Weights of a small spectrogram enhancement model.
Data: 26041 training examples, 19.7 epochs.
Rows from block 7 of a small spectrogram enhancement model, named by matrix and row number. Rows with one number belong to one channel. Each number is 500 + 40 x the weight over its row's rms, rounded and kept within 0 to 999. All counts start at 0. Numbers have three digits each.
After each channel's rows are labels from the 100 clips, of 14976, where the channel reaches its highest value: "responds to" is what is common among them; "peak in band" is the frequency band that holds the peak. Only what is clearly more common there than usual is listed. The data: drum patterns on synthesised drum kits.
# convs0: first 3x3 conv (model.mid.2.convs.0.weight, 288x288x3x3, each kernel summed), inputs 72-143
# convs1: second 3x3 conv (model.mid.2.convs.1.weight, 288x288x3x3, transposed, each kernel summed), outputs 72-143

convs0.270:577542428505446460486495479517465511489433501455541514449556467492481476463538584469531531497444523499540574503567510491474574490500427472486440529454479501441569501591527466535493487517497448519487376467481515522559
convs1.270:533432588479487506520445463501544501548561523522496471525450478541494553498466522513462472551481593420496510511513515534496460483553530509547509482582535506562506503454493481502525464448501525545505641456513447472392
responds to: thin (high-pass); white noise; pink noise
peak in band: 2000 to 4000 Hz

convs0.13:470524498505561558464486531492572404609502575536421476501523441471465519561430513562491536509506509523523500527447592470490483468515552472476458524505518525521421496554510509504508504524473585491508539549510540416490
convs1.13:491477532454482475555549453480500488513506477506521451535524592507471446502565533473464523507478498450534512469519524566591538485419551560493431531503481464486541487498440610488576483533437439497558504452487422475442
responds to: clap; muffled (low-pass)
peak in band: 1000 to 2000 Hz

convs0.149:479538502519479480498524526499498532498510521474510416457469470488491499529468494510476529406553470495538532489560482502499565508483473528465464519553427466447463488550461503424492421532530574488520380490482401522489
convs1.149:491494487455498486501488497499548517598440533508498492560465502450472475503538463548450527520473545454537464474511535491554503514509557537475483494418528509516545443489560563545474564496444460531533498461450549433453
responds to: cowbell; muffled (low-pass)
peak in band: 500 to 1000 Hz; 1000 to 2000 Hz

convs0.63:545488526523461522457501497486542447556470534469436563476558532488544354479539528543487542469385499517525501431443555560495504479512487488448466473504522523458435480532524500491510500492496480523509551476474495455527
convs1.63:527495491538448502531444528489545572430534491508502450524448462494479544514459558440525523504514470494512430522502471454489449505489482474548531486519442479553523494478412476518523428474540579472491500469551477505508
responds to: thin (high-pass); cowbell; white noise
peak in band: 500 to 1000 Hz

convs0.219:530483493481506533494439489515472555427529517445536449509565532529515452557501511457507526480554476528500554592513428531483471512510476498535573498546487447475550574522484391511482458491493475454508453496508481488462
convs1.219:565497460583450557427490526528566529514499523461632520439513457463458462547480522494517532460545568442518540498573539477515533539457497459532454562439527565474493493510502519420457498538494524528477469462443581469535
responds to: clap; clipping; text has "clipped"
peak in band: 250 to 500 Hz

convs0.143:519494519518464602496509524520510569460452442440490575412523469478567489584542504436510468576470546527495544498507537504549561448540502451527494520532481509530538466544488470469493601379509532501592496427462542414523
convs1.143:590519548495459465522545489465470389569541445518527511565519567524530536455577469458540529463480494485521447458468345513498436507493475471487477525391497454499409495469534473551539486484395484490516550541519453480493
responds to: clap; muffled (low-pass)
peak in band: 1000 to 2000 Hz

convs0.102:451527481501526517534446580548592489490504502433389535485461509482483502517458551543512494506484504569470548472517500535559523482537523497473543559500502546474473526478452495506501484505510476457503484487537540477527
convs1.102:588447498590451541464545480513536478573578571547625485443523460477439483494498494536471558501591516507502513480507499442464504487435469458527458517447453504473530513530499496506483516452486527494454439534428477476491
responds to: ride cymbal; thin (high-pass); clipping; text has "clipped"
peak in band: 4000 to 8000 Hz

convs0.199:497472542494543527439440505528521478564522521540560569492484462518497489434501594440465549474507501469546474609489489461412540511489469475528489533465558524598531468394520500419564507475542489489498511502591505506577
convs1.199:508529457540451488401491528515504488504533419482474470440494438454504533546464499520517489496527528538396491461434522432514453475446526436509504480493478492443524529533438470496491496545497469461501494510486478464524
responds to: pink noise; rumble; clipping; text has "clipped"
peak in band: 500 to 1000 Hz

convs0.216:524489538473535551473458450529512548507476482479541488457510513452515485523531589481582459438509484510508584497437471446504518503517491418551512572503477501475522463488547460477524504423463500454512496430470432501500
convs1.216:542516477529457467525535543551474519509433511548501540483544452516463514537502490536515555514478578548443511534520460529447538503518475515477466419474442516474506570531432504454464559530542558564505353465491508426544
responds to: rumble; muffled (low-pass); pink noise
peak in band: 1000 to 2000 Hz; 500 to 1000 Hz

convs0.51:507615477478518508561500461487513531475446503501404487556510504479520565533525510445515514425497512416436483489506482451493475537520502496527491480503482550443455490557523491481499485450546461510508496501501546500406
convs1.51:482383558517460453481494477479530497597540500462533474506527489498503475350452474504433460540470456515466492464492470562465465466453499532510463558530494433519508557411475476495481516482494520519473511494488486470543
responds to: open hi-hat
peak in band: 4000 to 8000 Hz

convs0.81:516478470589492485477608485514552452514548465510499547469550523506508526567569529509494478528443593500520516500474534459491512466544558571461508489533501448534484491504477551460476511538463513496483495554510470501480
convs1.81:490551489487587565442426504522483499442518449467491468558464472389564503552448493539502501427534463456476420518496457475491502537458419513521529530419519503463522436488479494527483474531476460450551576459501515540519
responds to: thin (high-pass); mains hum
peak in band: 0 to 250 Hz

convs0.282:431563477477519429503498593478446527556400535507545490489511512598494484535518496481506517523466450464505521525536491517500449538518466501498525468476511495519468535580445547475467557443509522513475519539492468525557
convs1.282:536474525477463551479514510494537510489574516480474498473497524539540515536500434473529499497435470499565438487530512536530570466527470550438513490502519495525508532493594454495553461474484503494475554431508562485509
responds to: reverberation; text has "room"; text has "reverberant"; muffled (low-pass)
peak in band: 1000 to 2000 Hz

convs0.189:592460578450540513540522481546528457535549474444431511498541437489522505474536626525567533545538436458424545492501490528450505531555516480496471505495515562503586533480508508479456437535488476498525537586583504477442
convs1.189:425513431485504480489472535509487481552478525532564503491474564457475509393513562467486568478532492558445591476477428568519607495512431509525474496445492551510441529514530560499621527543463525557514417555453491512519
responds to: mains hum; clipping; text has "clipped"
peak in band: 0 to 250 Hz

convs0.165:546512512468503424512513420513464560566457493466472599531477481499467532533528559498497531557458581502565492426525499581413476545462474493541487569469498563548529526560469483433470534475450482504564498527500465421501
convs1.165:491519357460482534484507492428494486487429463499518439505474549464468498522514481410470472441438450505455506472531507532561543427530462500473492468460492505503444470480506493498611498528512462489447465478500547529448
responds to: dembow
peak in band: 2000 to 4000 Hz

convs0.215:548457493511516517528542490561493489568540504513507461485553469495565498553476479528459537467512568538544450504506502525494523527528570474438451513485498533563455452535556490429483472569441518512476516459541505490490
convs1.215:457488413497547567478473422492456510503547496560458504552469461491468548483455607520495486493490440525458537528500619497517441433445545524509568512469435446476519554449436575444475514441513451498459452472491507447483
responds to: clap; muffled (low-pass); dembow
peak in band: 2000 to 4000 Hz

convs0.33:508512466527463571590527536529518511511426494539420470556496529514589543434423429526559500433531446498492471457503519573475457508511490466493484598506421498467527528447490529492447558481493527515517381540501437547504
convs1.33:450484502500493450413430487498542460513481464483519485527508499472456543551519454508458460504502455460451454509559519464525499483466488555526490553434518453472516493457444541455482491521422473498480532418531517530500
responds to: cowbell
peak in band: 500 to 1000 Hz

convs0.137:520536508488496513432532555553434545488497448527480474507426438556619506539510526464469487479486510488595456388529563405486555510470496530548526558528453452464421545500475488488428453581539546484539457481465585610537
convs1.137:514435567512511515493454456512569419540494503470547453540556560539438573432448438506558528517463489550479505453509511530494513485482531556515521471479561426494527504507497474564455546412528484481478511470450551450518
responds to: crash cymbal; clipping; text has "clipped"
peak in band: 4000 to 8000 Hz

convs0.196:566462516555496504523515502533502573483490552481504558534487493577485520549495509525525524445483538500416401496519527479514516508504524504551447507475604481498448559368498518485472544477511480477503606501563539526514
convs1.196:522356516500506479483450542509601495567472484514546432460535489408531483486548578495559523460468537474522534577466504512431473514541544423523538545480448514467488487555484495458474471521487458500470476480492493510519
responds to: ride cymbal; thin (high-pass)
peak in band: 4000 to 8000 Hz

convs0.180:520481545562566501524438577541533569525520480515428521589479460486527517552523457492576497553581511500392405492508533455563594532471487508510505490540519530536499501443534547415490561477521478486495543482494547532525
convs1.180:498442503462456500479533522534573486582487447468533451395503530472506434491459499492531466491435502480489492562479468498487485524480562435544498519470525542506536526532463478500534523548470492457512400470474487429524
responds to: ride cymbal; clipping; text has "clipped"; pattern: four on the floor
peak in band: 4000 to 8000 Hz

convs0.60:526438454573487486464542499451478474532509485424461522516510534511461536528506543501447456540515487529442520519571482527573523533524504509517480524520461423563500505478494497413581534538504553517463501494416468532478
convs1.60:351531538468521521523467484510428572495481486544442471458502502516514464518458432460468481502533502438482478491495506489470557455495484517490526513498509529475469486523467516511486490507542506517552478556526486501419
responds to: crash cymbal; clipping; text has "clipped"
peak in band: 4000 to 8000 Hz

convs0.169:500442454524529488543458477508561497472476509480584508527513519527514496490435465562383453488554412498501533466483567443488529500441552487544537482485475510508445527479482517584593508460528504509453498474603485540594
convs1.169:528478574480476513507531438516486536591506494493540394482486512528484461509467556521527518516545591545589528543519476533515499502524500506486499511495504496436477472496531537472409546483581525460517449552416480516469
responds to: muffled (low-pass)
peak in band: 1000 to 2000 Hz

convs0.87:494509511458528514424526534512443476545510543515477479406600529531461449488481632521520485507398514533505538488451490488460441523420493485518514510533508453484476526521459511532521557478446522539493451475422572471495
convs1.87:517481579517465504500484535507563559534522494407545558493459481512521507510502440581455465534493557468533579511448487471472449546606536487500525545556512492504504506482555453490525496450531576545545595505553469445491
responds to: thin (high-pass); white noise
peak in band: 1000 to 2000 Hz

convs0.116:458448473534490525474511480531497467473448448447504508474543473511455572506370473489429473555513553515562502492483521450492521433514542454535540554495534496437461504472480408602533511423512570483514582536551444514562
convs1.116:560536518454452548572548446560482508503473517563537417533486522516527506523541586487596534460509497456585496543551491505472518504450450495512555454530481514446461496455484530501421527458540432526459388475423506490474
responds to: white noise; muffled (low-pass); thin (high-pass)
peak in band: 2000 to 4000 Hz; 1000 to 2000 Hz

convs0.243:519439505478500486486529436550474498518469526492526496518431518451481443509557569458512513490451452466521538520483448486472518538492484451458532503467503498482471480531529533536523507499581587469507562464509470476508
convs1.243:513518538505423468531500514509520492485506523463545522496573444487457466492457495568450532543470526507479548553499502533507493462565479468555457525502525501512558526516472551476465490516490572541534435505457482438464
responds to: crash cymbal; clipping; text has "clipped"; thin (high-pass)
peak in band: 4000 to 8000 Hz

convs0.245:527477449542505520491556507498476452355497499568504521497536508506571468553520512432520465465480453543539477510484458515541534504498460477524519530535481493512521496502526494484540481552559517507519498509528498611480
convs1.245:503482633492576423397494426452461477531515437455471493551495504528411490541465463500540465527515532503466446483471578465477490513459545517493543492452554483558543525500496513494467547468490424469506604461480539505469
responds to: clipping; text has "clipped"; crash cymbal
peak in band: 4000 to 8000 Hz

convs0.118:588537491448448500491545503464505566487497482497542470448427545529461500539536487447589477493424524468546536501451558520459498479490452430514488450513515445489409425532560536553514515495450528491512516515532435508500
convs1.118:371452499506484504444475470476530494514493489478492483540515456510522462497425545523434504536441490550503442547569568605527495503483562471499456560487585533472497468517425457459511471504490544508547528471468495516505
responds to: muffled (low-pass)
peak in band: 2000 to 4000 Hz

convs0.94:439519409460480568506534474485456557556459504480431519541432461534482433529507536422461480507480468537531505463511513486555565450522477493463475470540539486515464489600485551536532473585528563558544476545488464490484
convs1.94:565492568500477446505532528539494434499487477541451460504519485535548489465537619526561541525479572469565457536473535450534425584527555556502568451459447463478493518437540509458442466471480453458476527492510494494467
responds to: cowbell; muffled (low-pass)
peak in band: 500 to 1000 Hz; 1000 to 2000 Hz

convs0.255:517514510525420471495578519483460460441436485458507532520426530496494554555546531543555565516503580504565570536516524521476458455478496495573495483494483473476463495471522470559476539474507576474503470519523485518520
convs1.255:511582545472511501440468447504567516622567440467552459550597525485508513492452469470503510493540510541554415513505465544424544554497490561506508508513528512487476526474531544492456519466520489508442528486432500444503
responds to: crash cymbal; clipping; text has "clipped"; thin (high-pass)
peak in band: 4000 to 8000 Hz

convs0.200:485459536589466535481430554513531448504513440461426493590525409537489490531447493508429468437400443546476466459479581498525533536541565514438571500496479450491509480523513517481517492421496537491458528573508474450511
convs1.200:488547508496570540516548570518481566497498492501561464469479582486484515428546545555569495568488537513435483564469537535544508466517492584510486517535541540481526518502455565539453469558519495510559474578444485471447
responds to: cowbell
peak in band: 1000 to 2000 Hz

convs0.71:422562487528507539493502490472485621541538495524520521542524550541488536430562468518521508505574507507585577506528475489486485518527499522517443490565554495461565557602470569481481534510497507560504482538443583541463
convs1.71:590477394462441503556460492457552444484491491524526487596500473489556486526474497510452496509492550493502443434503457471392503529459457452485514493466491428478384571473474413448512536467459460465498579485523497479581
responds to: dembow
peak in band: 2000 to 4000 Hz; 1000 to 2000 Hz

convs0.100:485505434484489482438548469493510482399484544469467486565465526491550509488534482462474502500476490500470612511537474486504444504499451505459494498488507461455433488561467512491501566442516578507509555529477517526493
convs1.100:462488475460460534506434520520535515560503471530503503499516452540504489555485506462493526498557506504597472466535531482429509506472528526502478542456557552506475541502522487449473529478464491469490523486507479450533
responds to: white noise; muffled (low-pass); pink noise
peak in band: 1000 to 2000 Hz

convs0.141:478513508500434468540522462526527512491519575493523555483519559471484496518481594516536502472553537509500451581513419610481438461586542442531534505531427532540448510449461468519526503488481522554588529534476452532492
convs1.141:415524521542560452377486481455489550517478441468571459508510444466507492576489469528488499514514544496555530501504511491414516491443495475506500538407524459474514439514454547484521472498495532512494520489626509509534
responds to: muffled (low-pass)
peak in band: 4000 to 8000 Hz

convs0.212:493523475512530435521457544523527538448444529514544508495429511564504443508517498424507548493519501537540531543487479452479509474419519492566503534431440424538540457616451550482554520455523451511475508442492574532566
convs1.212:455461523512505528482488498449515545528498570493484440491562501477488468554534451495518518473462519494501486467539512530515555507517497491463475493461507547518492508363519501494458495503482437516504506419513485472464
responds to: muffled (low-pass)
peak in band: 1000 to 2000 Hz

convs0.41:544502473406478444512516582542504557500520519496543493490503438532477460597522478536565476497494552530469535427504498519506479541537552503496441517553471436521440521555516505540507522515493464490579575541451461512539
convs1.41:456421596569522515471512406457514450510481463414475456491455491477551493443465516521494490478530422480471454489505525447456443559454489460531512533491617565437558528474474450526441474436524516504455453436474529459485
responds to: clipping; text has "clipped"
peak in band: 4000 to 8000 Hz

convs0.153:520447503543547549503491497525499487549477465496420528522513463495540467453495520506507446452500539494565505518486544445581520440478489507479507523507460461564385498517525495499538578499504495451493492444442449482455
convs1.153:528509471465434436470505565559501598503479505519507497515520540512479509618467535484490514535560574519466561523564456561429576513554461535518473481454466539493511483608434524484501485539552554546527391486513514517527
responds to: rumble
peak in band: 500 to 1000 Hz

convs0.105:594431482471512495499533458492421477536453533483506559431480464474451477485536598546566556524510502576452488421546554507461514446485491538513499488489495486538495480532453508525468560504520572484483441478558587464469
convs1.105:456513569448453448500492467561478408550413511500520480536506542552467588437584456417459552506450465471509464457503453495490489492491455489459515450496496486517496520538528489451584480439461495539584546486438415446487
responds to: clap; muffled (low-pass); mains hum
peak in band: 1000 to 2000 Hz; 0 to 250 Hz

convs0.281:494429569540514439509542458452534555472486529448462491542463487502509542458553563550476451529545508532480491560520528503479474499559489503514503518495528464492477481549523515530543423499478523486555479470557541481425
convs1.281:476510411467456568476487509498472492517485458553493483492490487471499446496484495425529538486438427539514498471494478513467554430441529452516473533445459534503477534500517431469540523509523488529415447539504477454603
responds to: pink noise
peak in band: 250 to 500 Hz; 500 to 1000 Hz

convs0.179:538490492476515519501438540440551478579587437528554502488512528519518456433519462491471513492495421504572498509546518444479498548452541502485440487527455445427508442548486567472509485564443491464492532515469490453514
convs1.179:511464537501457496428491487483506529411507504477504399439485444487473538515472547496477502525520545501446530492462521513540430492503557432533497483480496547478521551484429423531479427460584506519511514478505514452503
responds to: ride cymbal
peak in band: 4000 to 8000 Hz

convs0.265:507536515490515555578503512551558493465509564471500538552507494513487493515589516530524479455523506531474488506507498531496489524482548507576478469517461509513457496459507499503469533525472552530529538512486504543464
convs1.265:448423496568539497480528509452490470600509444470527487509552489443588426446522475564430522511477495498504492481399562471447416514498532442531464527480571476472556507441482503511537450539440522486531502448544536501564
responds to: clipping; text has "clipped"
peak in band: 4000 to 8000 Hz

convs0.146:453536456503468556471525493463496430522405548508489560459474484505464537501458573494465528481468570460521551487531528502435519531496490435449486498477470467468542498499503533490551497555545487558571484439482464550499
convs1.146:481415552585474422465458523494495429541542528478501416434495470524458546487509495487531519506601476481523485475519469413590419499481510587533535522468448516529521536531523480452480464439496531539402511512525503409543
responds to: cowbell; muffled (low-pass)
peak in band: 500 to 1000 Hz

convs0.225:514459558505422559565527442550513492449529489504466529423531438492494456523430593506521456469504492480479458512544412504480572519474570484470484425464508515445400558479484458483467520483526487490471451514470518377526
convs1.225:496531458406511467418467526547514559567543561500479466502465582513511478623451521441560531485547589555503554541517482501437521437551500507522505512493533580552493436604513532428502520525521503535503482509479491541528
responds to: thin (high-pass); white noise; pink noise
peak in band: 1000 to 2000 Hz

convs0.62:547476433504481480465510545495490521462501478442492502525476526472557504491545497484485547526570532564506502471481551464500418493569459484491410500474483466539453489550486515501520492488532599503511452486589517556490
convs1.62:465467469481459594481477502531539457575530481551513487534483452527474519459485501537506523499483465542552447463575497491444566468489545527481514552444553526514450529468540480473479587447515474533450525482489469438527
responds to: white noise; pink noise
peak in band: 4000 to 8000 Hz

convs0.167:447496497489543411442467532480422504423456486523578464552476534505534438474458517487480478501484556548433544511498475493548420488456413521517603501518433456478431463465498541563439557508520551495539514465488520546576
convs1.167:489511444491412550465505487500548550569474491490487492565552467496536525584493440429550467468552480495594458435543508488425546541465474523470472541459527501499432479489517490464497535472486433473441511517522499475531
responds to: ride cymbal; muffled (low-pass); white noise
peak in band: 1000 to 2000 Hz

convs0.260:457513401533522488517496510461545490450463456468428517541528505475528468554474432544486484483464443525459464544529586491551523488497484594471483459520502497454517524482462516589517535488486416521485570521484536500514
convs1.260:547427538417440498482473488493570510468557532491577435506509576547484552458535525503530472495498543508478459528495521519453463479532538416540522507574573466484504522444523451511469536507555546548532503473537521492450
responds to: crash cymbal; clipping; text has "clipped"
peak in band: 4000 to 8000 Hz

convs0.115:498504502516481515507464494527510474503482467527463519438491538482476521414463484527459595494582482534438519486512537517567493472514496528530574562546477565486529475499479472578508540531559444490523448491527475556449
convs1.115:494537545467521468551543465498484494566511519537440489533540449513503500499510378494471467504513530489540509542496424445446514516524457538484455469510546447492488542476467528491453517543470510543435532500469495497531
responds to: clipping; text has "clipped"; mains hum
peak in band: 250 to 500 Hz

convs0.231:488440475506476530541506515487497536533479479518482483521517530430548509452518527488517515521505422474508511476436478457491494524527514482411521530538521527456389498469480411475463515475421506507508418543449556477526
convs1.231:564524545517517494506448514463503563498536519504593473463437483476489464531468521420531517506466561470522528506461597546472481507563507432610451536511513442525498495507486559498474483591521502451550554599490496504493
responds to: mains hum
peak in band: 500 to 1000 Hz

convs0.140:527508477480532464438489492487492454479507494496536495529488555528508445435569541556507492446444432497512501453489514442482430550433487521486455475437495503451430523560526517457485543461495429504477462489430478561434
convs1.140:524551534523427566520428507468512531471510473435544497485454457516478531504429511509453523514510586462563441505425483481504455471507560427541538518557555475554494471448460464548488495480559563570539577523582504489491
responds to: open hi-hat; clipping; text has "clipped"
peak in band: 4000 to 8000 Hz

convs0.156:516560469504585536493452491461483506510511495529495544473450518467559488470530528518463496538439492555475471565484554517534440511517508451522532406522497489473580551607511511479578474531501453478496457545469534544400
convs1.156:474485440553516450490502526497489446487505506531489553522520453531437503448483422550495488552512510515512484382498505477500544486491453528501463429507512476543410465545482463486529518525472488500475547529479518508535
responds to: mains hum; muffled (low-pass)
peak in band: 500 to 1000 Hz

convs0.210:546460545521497516462483438543520543560500503482504449448462475520504501537529627510570535453561517484536482502501574471443511490475529442509489456480532481544426458551565483465451547403461492502530432422539490397529
convs1.210:509494536493502478482492572563489583556517499510431528519473436467471503529434466497493505496551546550475469513490451471488537502524493533470519517470368517457515513536470535449492507581526510520548412515510501505552
responds to: pink noise; thin (high-pass); rumble
peak in band: 1000 to 2000 Hz

convs0.157:523528447473531521504506547499479490498502509437526548535469457437543452479491508513522506476482529476518488589560467550564534528522520538483513467541484526436517528582453514514557464591486507498531415506442551536466
convs1.157:497484546490455451487477483469515478557514532550451436524530484542493513494516501495458461516412514517508477452442510474454456474549520520438521467562576396561489468412540495517503529441466419497453563514426455439538
responds to: mains hum; clipping; text has "clipped"; muffled (low-pass)
peak in band: 500 to 1000 Hz

convs0.252:459446499490508457452554462478521468523488465499542486458482555476516515483567540503459458551449563529496474515558462514497542519422524514542499486530429514484492510482478493471450508458528561497543395437529477489431
convs1.252:499527513503481567426464579531515522542467497447518484492396424434506465544451503500498527452520466425543480526535484452496499474475466503488530519461516522475442478502538480508485533529524441446536562475516470477507
responds to: pink noise; ride cymbal
peak in band: 2000 to 4000 Hz

convs0.264:482460556473542478564484470515548485500483459568444473521535513530479540461516484469508501538541517511509558536530495524512481476476543497557490564513499463510514587414455507452465534482514499453547493533502503461498
convs1.264:554515462421520547474474424492513477518561460523496539549473444440489413579590469529506481488507587475468470477496488507475528450486492470463519494443442513486520498526510446432462500535503448471567560434512502526485
responds to: reverberation; text has "room"; text has "reverberant"
peak in band: 2000 to 4000 Hz; 1000 to 2000 Hz

convs0.19:564519472502513435506419540450487511575443501466520572475525468452458511492476516530442510508498487503446562474521470475451525556540591452577477512504529473477516463465485567490504452499518505482448503549416480495501
convs1.19:488482486499563536504502507564509582490451510501536478478425467450570466517542518514522503505487534513465492470493500498585452479487450543494484529484535480504423518471500536478528477569451403460559529495495508522495
responds to: mains hum; clipping; text has "clipped"
peak in band: 500 to 1000 Hz

convs0.52:442416494510457457487512545539501473491492522524520370523501434546525482491465465476464463491557519554492415442478479421518502486522518530514417493456527498483341448562491474558532533496560495495486457467548546557556
convs1.52:569602445482524554508534528510508468517509494517483510512521547479564458499548451503488540489464526481445528548438538480545418520481529508488575566521530519486608512456460480448474537537482463504522573489478464444528
responds to: cowbell
peak in band: 250 to 500 Hz

convs0.50:510546506513400518526488576509490529531519461498498483519516549490536467464437528501471506444559531449478530498444531463497482514552574512449509479536505473552488466514539475464499447509499486486516493488516535524497
convs1.50:430461458548551532490575471476497468476496505618445419495573502590469487536569478492562510501473521479526520493549418555513469491477529526482480506487552471473465500553420563527551493525528502523505491535495480535479
responds to: muffled (low-pass)
peak in band: 250 to 500 Hz

convs0.107:543505531474473468538447521466470503509503500508518565517459535518465434482395467448486474507482531581598510479471528505471496531499470450480478529446507487524417527494512491574455526506466545488548467484462459490483
convs1.107:485479548488468477483542505512542532526447527472531453533507466482540576512569584513518529534450449489482537543470534508486417531534565518576600566487509548447555537458509470471488498528535496528515536531539466469569
responds to: crash cymbal
peak in band: 4000 to 8000 Hz

convs0.11:438448574430516476557449486457502496475522513467549462415509544445496509523451594443553465521543525508516518489542410524462512499552526447591532491459538501504570477507457496524511527491491500516505561587501502469496
convs1.11:578571485516478523537548507485484523564480548444493514502519462463479522594510497508516550502486488542469566542530507527468520538518449440511477479460458537459506601499512562453427499505497560459531384435481541439527
responds to: text has "cymbal"; pink noise; rumble
peak in band: 1000 to 2000 Hz

convs0.188:536469469413508504463556474513516561518534529503465508529502436445425523495458515496514456486481542559529508525510454532503542450526503486504450432521525540579510522484475515562488503415489448521477523513506490478474
convs1.188:491524452501470485469458534418537485543476497488580443502472559491533432518525469467509530494365506466560517545464600544539473512516559489532505553479516467491487475440517545424553458538449482508526613508537441556516
responds to: cowbell
peak in band: 2000 to 4000 Hz

convs0.121:472483489483562510512514445532483522461499560505513479469416510413550542497501461516470500490467561499475489537538495467557508495475422453519512534534471424456524483508396531508502586479526402443418468499462509558553
convs1.121:475569486465441463503525496493502509543515472480528484502562514525480472597493494460488477491580561514490516492469512534415509512486493499504520504468509556473496532533468498495498533498479507492527507493511535477535
responds to: pink noise; muffled (low-pass); white noise
peak in band: 500 to 1000 Hz; 1000 to 2000 Hz